Weights of a small sound classifier.
Training: 6100 steps, held-out accuracy 95%.
Rows from block 2 of a small sound classifier, named by matrix and row number. Each number is 500 + 25 x the weight over its row's rms, rounded and kept within 0 to 999. All counts start at 0. Numbers have three digits each. After the name is the row's rms in percent of the matrix's.
After each channel's rows are labels from the 100 clips, of 14976, where the channel reaches its highest value: "top examples" is what is common among them. Only what is clearly more common there than usual is listed. The data: short made-up English sentences, spoken by a formant synthesiser in many voices.
# conv: width-3 conv, stride 2 (model.blocks.2.conv.weight, 144x112x3), inputs 0-111, a 3 kernel for each

conv.83 101:505533470533489458476495492523539493498494509529505492511487495494521528541521473496523485502471484499524499483466482478497489498536493495498507495449468492490496462508482478528539540500443448540477470544491500475502535482434462530540483505470497522504485508476503496456517489457488489542463476516520476524503502511513508490465528495478518533491527453511487516530475463497499497499498498535470541517478516481521467498498527525526519509472514506485504550511503477465458524467472498482520543503499543487475544488487530490454523473488507509484481473468517512480515470502474490487463509506532525489464489439500431491521522457519503512508465483501526488465480507496488449523481469516473500509508580487504495498478480487482464514524497513424517521514525522524481504498522488528458492478536497487509495522514491488499541474510546483480492444528466486487492472502512545553509488536565480470520486473494477456482470538494510464488472503506507474503485525500457516479469501489522519501548483503498520478529512529554475
top examples: /ɝ/; voice: child-like voice

conv.26 102:464451524532485476505545464490499494478497522522516505479486478548505451499510502506468483433491544516484480489508507522505500484540506521514512490488544538515513500479548497455474519511486489491473508562496509480526534517512499514489469498507485530476492492464533501487546575451449471535520499527459499504496512503524475475527555529491517465471551515468528485476508493492504520508513476538548531528498517494504524493489477472485535480528507460512514503478502477509474533508455488445518481535469521476510447516538504481475501517509490457494512491483489530467499546444533494506465484477524515519483484469493477528500485543518468533505491510510499509494448536542492516481533487522554492527519512508557459520465474496456528475495489523503502492495499500487498458520511503520518445501485465542514481505512495520479481512512530523530504476533506513516526485470451521515510496489502503476527504457469493519509514517523468508456517517485486525464514509536521470498493468482469494451474489491487492514555505455479497
top examples: /ɝ/; voice: low voice; "our"

conv.51 101:511464527482473537492514494529535491540518524485472502551511506486508530520485523438488487477515529536483511522469484493470568492489489452511476517530484485447508525508518481540526507502509504471526503482524481498535504499469514507462434481514475488508489468522496491444483503522532493465515474487509498491492471522520457477494481512524497519537482502550507483496460533486522483519470517506475500496530521543488523510506483475536481538504465526521508502492512479501497578563493525496505506517534544540510507485497511510465507470515449516515467501500501497481496470461480530525481498471491517480547523502502497493439457490533505455535506469489480504547492501500528504474465508488527500480469485506465510449526512525487492504485492519471513452495488478494486489507486478529519541521452485515524503524509484518485480482477505485483485528479515474535501502497515522437474538515495478522515486548523473534481505484572519458500530501520497495481479516486466470507463468516546477526486470530515472477504504472574467
top examples: voice: child-like voice

conv.44 097:482495486487497486517542529491526517486498501491549492497503488477488497501486523502433493493514456461536481499489472556546502527469453483541477525530510505493530473565517484548498500522482501491481482541500498525481509503484489473513467523538513540506490519504469445508474455509546499544479502534469520513494512544490503477467513518522496509512488509471509550497526510478476493510473524529498455446516530520511477523495531489448502476539540467502487454492510485468510458487536510512515478494460525530504493547513515497442501548486527460530518543530532512506467494478485486518517510475534527477472500530554501467486479517503529498491515499485512517475549502503511525486506504475438529493495501514531493460464497515552464508506501492473509533502493478478475489541525489464516511446503462479534512477489551485526499510558544553525491495511464478545513502480496520524501441491510524481516516499556502467490501472484484542492501534501456513498506532472485486466485508488495516496496494502497471496477487515486502
top examples: voice: low voice

conv.108 091:513495472481472556566487481502497498506450503554478480521524497450501472489494507509514475541447531482537531530521508458499505524509494474483511541493469549495517469523517533470497480479527529486500472505494506541531449498527505461509486456524470460459510524479523479542519505497526486482516484521504479502493473508461511493518543491487528513499485489473505525463463516493490499497534507527444497480464498494490497492479510491496490526536549538513497499493499476477477507502505507510517495478513485472472505481484496455543476463494571510493501508481513537486470503499534524508494494533535509493514498442473523535461509532476476471512448521536465466491473509507511490513504491531471523555497505489508508494498499470500557478512536532508531529483508532520498489503525472481508464516512508472494484495488517502478508523553504482525462535496517451489546519508507519497491475510536517516495502525499527502561481526480494486500464529506484507508407543493541476488485508512469524494534499557559502524492554506490518
top examples: voice: high voice; "where"

conv.77 096:512478506529509468476457451533501526507492502503489453484537513512488498546463494498493504524490489541492495533501537506530512491506536470502478448448481452530547488475457497483488515531478503560480479528485523476490545483515544495455514517480505508540520498531483513519514478468501532473500480486510490451446527523461471514506540482549514489483514552513508470484548503500455472505437485457474527515533491473451489522532513487489503528479517507502516481482512535568490499462513471490559490530496523479500492480498486517510496512536506458532459493490477525495527538524476534482514468488541480486527503509502531555521466502500464491481500545493484485505476519542516501476538507499473520493500488513502489502481493493532507501515486502514488500517519473522498503507485489512495515487493522532491492517531486494499547504482550502502521505461460500517467461562501478446473432483529481524537482534522509464483494524483507533536533525504487507528493473494495496510526490507526499475510493454541529526495451532500501
top examples: /eɪ/

conv.43 097:496526493498482493495479485496496532533451527489512504502484499529499519512494468533530483500517468491488476518514488515510537520489528501524518498485478462460485480481467499500528506526540554509502472481470462550509467525467495473524497487485477543515542504500510470494462501512494489471518523489495491506504480521489514483471499503491460515549571485494467523497540504493522462515468471550528463468511465527498522526504508489525481501488519501472501507501495519457451491486498508516512535464503485555441512461541515516448476527492485496516511520510433527482517475477488519469536456493509505477534515496510541459510452498527550519503551517498455493501516518511512537496507495461551486501478490545466480464467463514472479493479453502490545535514465523509535512513518448509575520524486490450511508502504540543514454479457505481523478502488518498515516540466506463489514485519505467561496491498510484530488513517495452499517527491495464512491509494508493482456493509514496513501538498504473481455538522475526508
top examples: voice: child-like voice

conv.34 099:516485491501525487518496480493522521513470494525481469524529506497497515486507509505508516494515520493510464506484525507560533466513520535504458462552524489462532498487462563463458492505494447503523484467508517505484483518521591503478483499483471493520521532469513465503538522503480500481510444485490495496508465488473466532495466538501447495449475504465515496480470508489478509485491484470506449478462476503481550458501501539489472517519471498518480498530496483508499485502481536474481481488522494536529504484472501533497491496513498464514508487483491502508509472512504490470466520546460501484512526473487470493516528489489433505486546502479489494495547484488521498514480523477479483550465505510553502490496455545512499488514505510468490469490520541520536501462523469512487462549501498514474445537485481487542490474492481489529541479447516495480507490543514485500501493470568490456477496513495463495500490504482494535501485452532591520510485467501517482528523530518505473502470531509519448485495502506489499
top examples: voice: child-like voice; /ɑ/

conv.103 105:493481504486514517502490464529506500553507479516527490507470486497489499499537518515512502539514474510490527490507499512470495525501510441514468483499513517494468487492505412467501502534495459496499491523468512491509503465484486560549539477470556489486537500520507511516439470502530524526544466504526523526501480514487450488450508502450486477494474515502501481485467490516472435479485551523505441521465541500486534490521475512470545477516523489482495491491511553552502519460496493507479509489464443468522490542469435512467486495489502470475509489472509483504512473509533503456470450509487488520489456478480517534517477489538511508503530464449500557526497489483534474504487491505552499488514502485528482486492476496532509498468510488515511515499509479535483470485501487504531481488542466523501483499504509563531485512522552496500504522506484502499482552524504508505534505502511562520455495486478521479475465476511479485513483481487507498527496498488474523522450540492497455507490493544509522482523519481475528
top examples: /z/; "his"; clipping

conv.33 102:509514497509511479469491521501478496484509490511478477500521513527471490534457508504471519527485495505475479510522500504451528498533466513502532508480486529481511527512504506461497475524510503529500515520471465519533515465567475498509554542474488508507482496478434555491518501466466539476450521497525480480478510483488498478499466476519534488517462568492489517462503517476509504497485516557483517495527518466503494513472515553507491482507499463512518502445507492551473484477471463525475492498506511501509516484552491497473441528520519501494480505513489478513517507494482503519505514505509510498502452507471507548512484487588445468526466537481500510429530495505474540487455533465512521507502531460491529491466490471510512484503506551466485514478522512501494500503478522485502447482530458511529495503482536475479485503469481505551438497529463556499480495551493494519472460517488478496476503503543530482481509512502478555512482495491511493499526481523516467445522529486508532470508508496510531540475511482491504
top examples: voice: low voice; /g/

conv.12 103:505474514507500489518505515474458482513523500517527542539485495442542545512545515468504545491515475526457503523510512543510501520506480498517515486535514487478539452524477444501532492558501497508484500545483494518461486497563514517481535512477496515523554484448512488477516436508489494465482542512496484470488535497498515520515463476494477503486484531485489512487504518515474464484514495509533484477480502533539476523472504490457512515489458502510489515512479498481524480515524516519522469493471542497501482484482505473562548512464485494517552524452540495484466558525489538523527556523512496499475511493452497506493516471484539488491561508472527509478499466529487495500472488478502526513507493477540536484487490500480499519492504493520482454531522486516536488451549500530511469432492451514485500515521511507514473517480509510468482497477493521493496532466497510518495502482498458529494526535492516457495459506512448508500477485524500532469544543498519546517499486548506508518495487513529484476480504492542529
top examples: voice: child-like voice

conv.57 101:510497476509475515512484444496496512524506526431473499495472478487511461502535544497510495522467516471517488494521480527511487475507506507475464491468480509565497478479553474501478487478531524541490565506491489489479521532485475523524487500501511498493487508490486552534497457502487486510487491499539510489529518507468539509487476546460491506486534523473518483485484480484480503517535513489548546543498475481503501503512494546516497506501525446513501444501504488480511516513522493493515500525470526504506509548509540476487507530496518467466485491475527465503480497492470507524497512455512512461497464487515531485494482483504497510503477533464469489460472506533495486490465495472519514535485472510444500470473533519520501527451467500479502477541495467527543457492528528492515466488487484504507551472519528494454479488520488503472476511535469496509512482466461508515493505487462461476513515519454508540530530486489439467482506489462477539443503521583510486527489491526517475486453525529506511486540483516554449
top examples: voice: child-like voice

conv.42 107:494486513509507473449533516527504488511533503497532484477473506516493501544486486533499471489517504510536476441484520483472515505513532521515514505543506487504509543487501520491470495506501528524513479456482537481517492491500500462537518548501464511531509540486482480562505514507483492468509523504539531490495498550515494478498411482544535449476552468498546506512503511491526518503482516481544439525514567486480517556487503560530473510524482465461478480467462462539520508492509506478480492502499506504491466481517485504525473523563484503493467477512529472495532536515500507480511445498498497477496503510497508506471516485493526490482523534478470533563534497481513493463477545480529512501492513511518506462533494492552467489496522481528503526438492487535510489555471533499465561510502483513499539480513489503486514523480531521503527526494469482524463490519493475489493491510480500528527499505492521525521487508494482465502479509497476478495523501483508470481473478473503486517493460528518507512420502452483497
top examples: clipping

conv.118 099:493497492500489474487513465542488471508470446516493481464504512476491481493513496440488495538520492480493544511505492547524473477499544503472494525514517466472544460452481511499523473464534505493491491434510494499449493494487487525484520479517535544514525504486544500515487518460526496500524476502527489498496514533542517502472486500488508528506485492509498518468459528499485489525517497537495485490506521499508488532474440495531491524503464450504536531531516508552467492516518494515462486513550556493537538463467526473514535508502504407491484506507548460437474490506494505499526500512511472513514494499521518516460477488544497508485517511499494523507462485531523472507500523484491493469513487500498471513475500557468504522501505446509549518479491515479512507539465495511523526500471535527534475522524472519493476530470485552504507492535496474466558514497508495489534492509524523449465494486475448551472484498523471500541498528496483485493510531465509475495467478519499483515458467449479510490523493518466499
top examples: voice: child-like voice

conv.32 084:481488514528499477524489507470504518498474479536511471530491476502470488504510536482467497479514522511527511551479498571513490470438509491513510516485503537543446517488485488511507472502491501503524524449535501547511494509488506474490549517494543540531538524504495492513506491479499481563522522526535473500481515489511468521526496490510496493483487483471524528495462486470480536470541529511491493483435496496517478534520486505474554510540492540557580559545495450543477481474501479477529514503523522525489491533480507496498502514463475529527509511486502481487487471514553511505519488484504524521521488468502516512516490500482482511513509460529527494517464493513532503528500474528504508495491514521541475485491491534503459498504465517517496480503519499442466507491544499478466504525567503503525500509488525526520490495487507567527473520481481519467533536529542545495510505503549498514503508519495479481488462470546517440526504495466483486500518483505453508492473492538488551469474518519492524519534524531520499
top examples: voice: low voice

conv.99 096:509507520571521489531495497505521499514498498470493490495474467525490498517488497503529501489477497463489487462533516498470468497504508533513485486514497483486462499480509512488510483535500484484542452504475525480475524520527497473477501482510552487496473518501514457519462571509522454487518466479465517509502511509545501505552502488484503541565484473491475529484510522505531493537510480491493479469484526527490491519490455487446505430505484515514489496501487543474519501520515466514478559499461484504500451514521516503486479522500465472511468468472445518478513559479478482495487507510464486518508492497484538487557556519509533502535525491520482500485497508507495501526466473534478496479530521491498469475499471479497506500500446543501477448516475491528495529495484439496515500484506476473499517522474526480476492533523549475471525441474530446523519472499478463553464493490522490465485465503504546515451516481497565466492530508466522497497512504538545490492480493540527491476522518509511477534499497495526526
top examples: voice: low voice; clipping

conv.59 098:492530483470532518531512481466482534505493512514453505502527477491479518494473464484507507521506507505522573481480501486496491489520473487512447510523479484535538458532573505518494497522498494553559490512524526528510504493493480490489441496503488481493489526530523467525486522526521477527532471472512538506511536496498528540474507517493541492495486534464476527483519469464499530474507516490491449514489529554526521539509477504490476476544474519455477541513510533517514475539463515515509465454499504476455524496559522477519487519458530543516470516535477522511492526531481508524509443501484492507531463512511480513506486521497469518487480511510512498535483504512511494520496501586480526504450515468494509497528451455502456506496477534484484496546445541524501500530504512500483506523507509516485490506542542528515522497524502504468484512490461492520516498497509479505505494507480463498479500500491517494498487499503496509477517476466521492502460542489477520467466462496505469528547532480575517542483487531498471
top examples: /z/; voice: high voice; "his"

conv.39 103:486489498451509493501495546505514509507489505498500497508495472489539506493535511469473503498511535461474480471516515566488474545517528466535504485459468526481499512463473539502492483510498514517512527508456487548516530518507515506535497503443497454493488552521527506442543476557453497501527489506470525457465513500502476465498491505492530501497498495543506524484519498493473494503472514521523548469449459517472503425469502465462474515494485479497491517514540483492465504497456490522497505514501533496452502521502483470497536528456501499480480521457551473508488454478519531468529477495528532539491484482509530494515543507481508477487514462543547483529522483474481504457483501485511514505521494472487495505528489483512486513457475545472510530495509502516493465494514479510569515543497485513508522486475501454461460504493510498498488484458549489500517503523488576491516554470462461498523497513499491527495504520507506501537524463492505512499517514520510487502506531503540507501496498510516511459569502474493541
top examples: /ɝ/

conv.111 107:506510537497489496527495493469478532492502466491531544520466508505522486477523495488519469508491544522572487490461506519497532482538485492550477505485480502525490454502458476514509473485451514462470497448479531553490450517453479527492510500510537487470521502481480511514475497504462471489546477469469494536507519500514497477494507447492501473456503482512493488473477555538518472501540455470508516467567523501491527517489467491550486545503463524453446480484525543507528482474509507519482511513474478547479519472513507480500467475521545507476455508477507494488494504499462544477515495501458460528503536511526524474517522503484516508487501489503509486496447521492506516556470503535483464517497459513488469469493509509485514494502485481462516460548519488498518520502512483493531471511484508509499536505455502515525530488493496515477500492492495446483504481494544484488521505487539499484478501509481467525512521532489517462508509508487479511515562472511519521490480522503537466532451497536482476460547507547488474
top examples: /ə/; voice: high voice; "the"

conv.113 098:542519524484515492467517517518492488521530513513509495531504494450501520511487475500482463519519540468490510491525490478516500490515459456503495492540515479506491467470502546513464497478459475526512497511572499502523523509507517495464501468534491519536510535497461495545493490477502504448486494492518509500527515457516553526517497535535487520508496526468494495573470507506473543505517498455495531479500509538498473470470496463483532485538495518491493506458477511486508481482490493479483475495558510531494467457520477479493499517526520475492481511515494517525515519533496511485483534485453489491505490493480512517526514485496481479510502527550505464533505517499485486474505479496464484502535532493448530462492513539519501492509523468482543461512524448502518489484530481499484459473477543471489565492524506508523532525462479498552479499459490466523482532504508477483482476492488493517485525492458478469553498444495485518440481537558461466505483481509493539526517470475456515572500455521506498448487484495494490
top examples: voice: low voice

conv.105 104:497486514464508523525513532508441497533520543523524452546483466480489475492514452482508468486503510478523502479497513499481498503473482495522518526500480504499523514492493526485468515463520489501484470482516528532453501502478535435472500495519455475484526492509491499482506466492516501489461472523461495509488497477502466510486533535513472494490479499493499483491452534523497528503510519501514489482519530502512530507517510492470501520420479514505513540476501517493535519463511507485509465514534529477516487487552514522521492537515490512513496496551484511543484502506516508519517491502501466518497561465491469495510509495481487529466438524474497527455531551489459504487521506463475509484450543483528484472488457458504564458489486508466499502516534478502476519529474431516506488498496502521503492431536510488495517436462510486536527527439495496514489506555484475497459494505493508486497510470503479551520537461479480530457524484485503499523513451527472521541534556498499531509481500487522507504480509507457521
top examples: voice: low voice

conv.20 097:478490517515497489557533491484554509508519476514459484521542470517466502480520492505483460521462488467476490521514526472483496452479513522490510497515489462490487472498525513464471485510523510466461470529527487502505537492500496470514514554483493475472536501503526506528526491472518481489485472531481489465509472525503516537509541548506509507479523464501526471494515514522520482506512472483502468495513517496546468491476468539493487564558483536543506511544488485541495489492506495515483551487491485502483499570463500505487517515493521480493484505492501534479498491477519471458494489525487514465508476520478520502465468490456469530466483495493487505468452498500508461479512510541463487510509461550520522473492510474541483495462435518534506497549476507518481520492502519486495512477465470495503521497493544531473490444509531543478485454481521554432484481481494545522486514539503568467495478468484473474490491499542524503494527511524470493505459519525485481484461465494553515484487524498492515518469504522497527
top examples: voice: low voice

conv.128 102:555460526536506467447492510514516477549498501493444510447539501485494474473497504487483516469491549453452553511527452496466504502494527534502438537533445514482512510469518471489515519497461501444466477524483531482522457519519508543503500533495501466511507476473512490493491480460476483496511547510469478495498517468483496457481478497516497473496479478524508517522484518496559487517483520501509476516490507494468461505534470505507510498491532475551505470501507512484565461516513461492517519496492489511509483503485515488489521552504453510533461505487488492501457509477533507474513549511529485517447527533487540515503514484492499512495518520545478520535502510487520503485530476471493563495497483513477491502494489505550503458486473518524508496511509520498543521488492507523527524487474504499479519530533494531535463494551480507495493518526546499445534503499489448503506510520519469532507497454505523493490518494489460494477457532473529488497542482511485495518460466486478469499493499474507543504533517516539543
top examples: voice: high voice

conv.69 110:537501489534510500547509509497492477478501510526525503522508515512481456543477507522479503547490457503509499511494508517489483507500461531520465500504463517486501502566516479475501493535538500547555477550533546504487511476505480489518516473504497542505471504473440469510488507490528496452509540476528538533493494491512551533494508515476494532501454499500510497518518503475489494517522519555491462511484489546524524497481472464496523466558516468508523507499503516551562512522511514551502490487530500519506513443502493469515493519521485507485552490478461490489514508488474483558485468529508455490503496479436502514523487496548479463473516505498494542510511489503558526521510461552526478492466509498519477495514457529488494520515509512519478506530492506514508518451457499466490488483450533490540499490496534516520509486508518461491489506476485518501466494491510485481502486532519517513499497476500539481499498522497461525523475515473473472437455519472493528534487507513517495485523499479460550466560527502511444
top examples: /z/; "his"; "is"

conv.140 101:520526460500513481512505488522495484518490466514516488496513540501486471512457430530499489503528504534503481510491455505490455494552509484481473524497509473549487518469439463507474500538480524454496544495498536530502491497540479531483547501473497481476509440539500483511498441502516506509537485470461522523497483484527504463476522520487477511520461509513464485515488510543483499511508490525494483493508494461468501485488481471521445477459475506493426480501483492477500450538484497552498549529495496536481514479526496501530465515494461527486521545516498510537512477525466449482490514540479507489544519498501562450534507503519505490476468491508518495495545535523548505477505527493522474480526515491514495473500494497542521515493503470519490482524487518467533487503493513535482522458513487481535496444448527505511546506514474501471534504441502494505475512521446524520452492498485503484490514530518504486496465495486484546499503564493465481503489499492487490491523558477489510491476504493533478519506515486509507
top examples: voice: high voice

conv.112 099:483500505466527475482545513477453572480467532553526485505489490540507539502512517484526488503504521448501485555516490492511499474466505480471510529512469509544464472470496521475485457505523532515468538496549487504522516509502508492497482447523518519526527515485532517463459447507489488491482488494482501503452501525516524573512497521489554520485518528467510487483497475518453503481476473472478504520523478451463505474486508504506498505487493495495486502556503495497507536493488492514476491480529501490526490489469490461488526498508503500504519497494457491462536508519503521494500497525497517472530476486487497530456508502466511534475508537479550504489510527486553464535512510474532496514540474490527483488481502531550475559469496491481533483478485463512500470478509560490480463450493519484469486465530499492506462463479491508511492564518526506543516557518523487456485489494525490483496510496562522547484526501492490537500519493493473494500489482488454516563496473471488518454499505524511531516491495488454494
top examples: /ʃ/; voice: low voice; /tʃ/; clipping

conv.102 100:480515517493481523483519479477442513511514451508477519496485447489530512501507491507481509507487448493506533511467457511522502490493500500515536486489513510499526457475497512513478489486504482503486475468528493477455497539507494468484512490509481526487501496502495532566500532498505468459518506494498466519501472472508506493520501491471485562457514529485509515499507473494523482464500477476546517487459531525530463491484475487513533513417486493511449521537474481469468491515478540482474474555500507492534482497520534499494501497473475477499511478518566478510489486503440490494479504495441509533506528485495522550505453468461516518554527462525524489512520492454508472521519466488490472516525491486518517481504500487522467492481548499503495499548512499514468517491537482505493462461532485500509494512498520500502472460507464520498519486480525488503498442513528482512451522507500475457461507482506508567513469517511517484519521447467473519456535525485545519501432506488554480507503523518510535450460506475490507
top examples: "the"

conv.23 099:506517527473516543455462498484521441492486460515468510511496490476518474505510560502503458466525470431529505465476475503502513500496483462510427506478484467508510471529489452503486517469455492524492515463496514469476528545518534481450461518549505519499478480474502479501497483513521495499507489515473508522521521509503508512510503547497509423542511494486480506507465536465516546541501493479508526529500466535469476502550515521540490509492520474486499540472428477480529460522471515515517502477490511507477476485527454467542536531499503533504518483525456524551551479494477527485493471528483494522515477522494516484492485488480504479511476538471506528489500538506522485516498500519536493504436477502514502498489498481475453482507473528495515489501493529518510460482519494505466482455489529464475521464496489515518492473479503451453515507496502507558530468515505481517495471536496508508527499482484498516529531480487530448491482483530499465461509531489491497517512514515486501527534471528492527467520488479522471
top examples: voice: high voice; clipping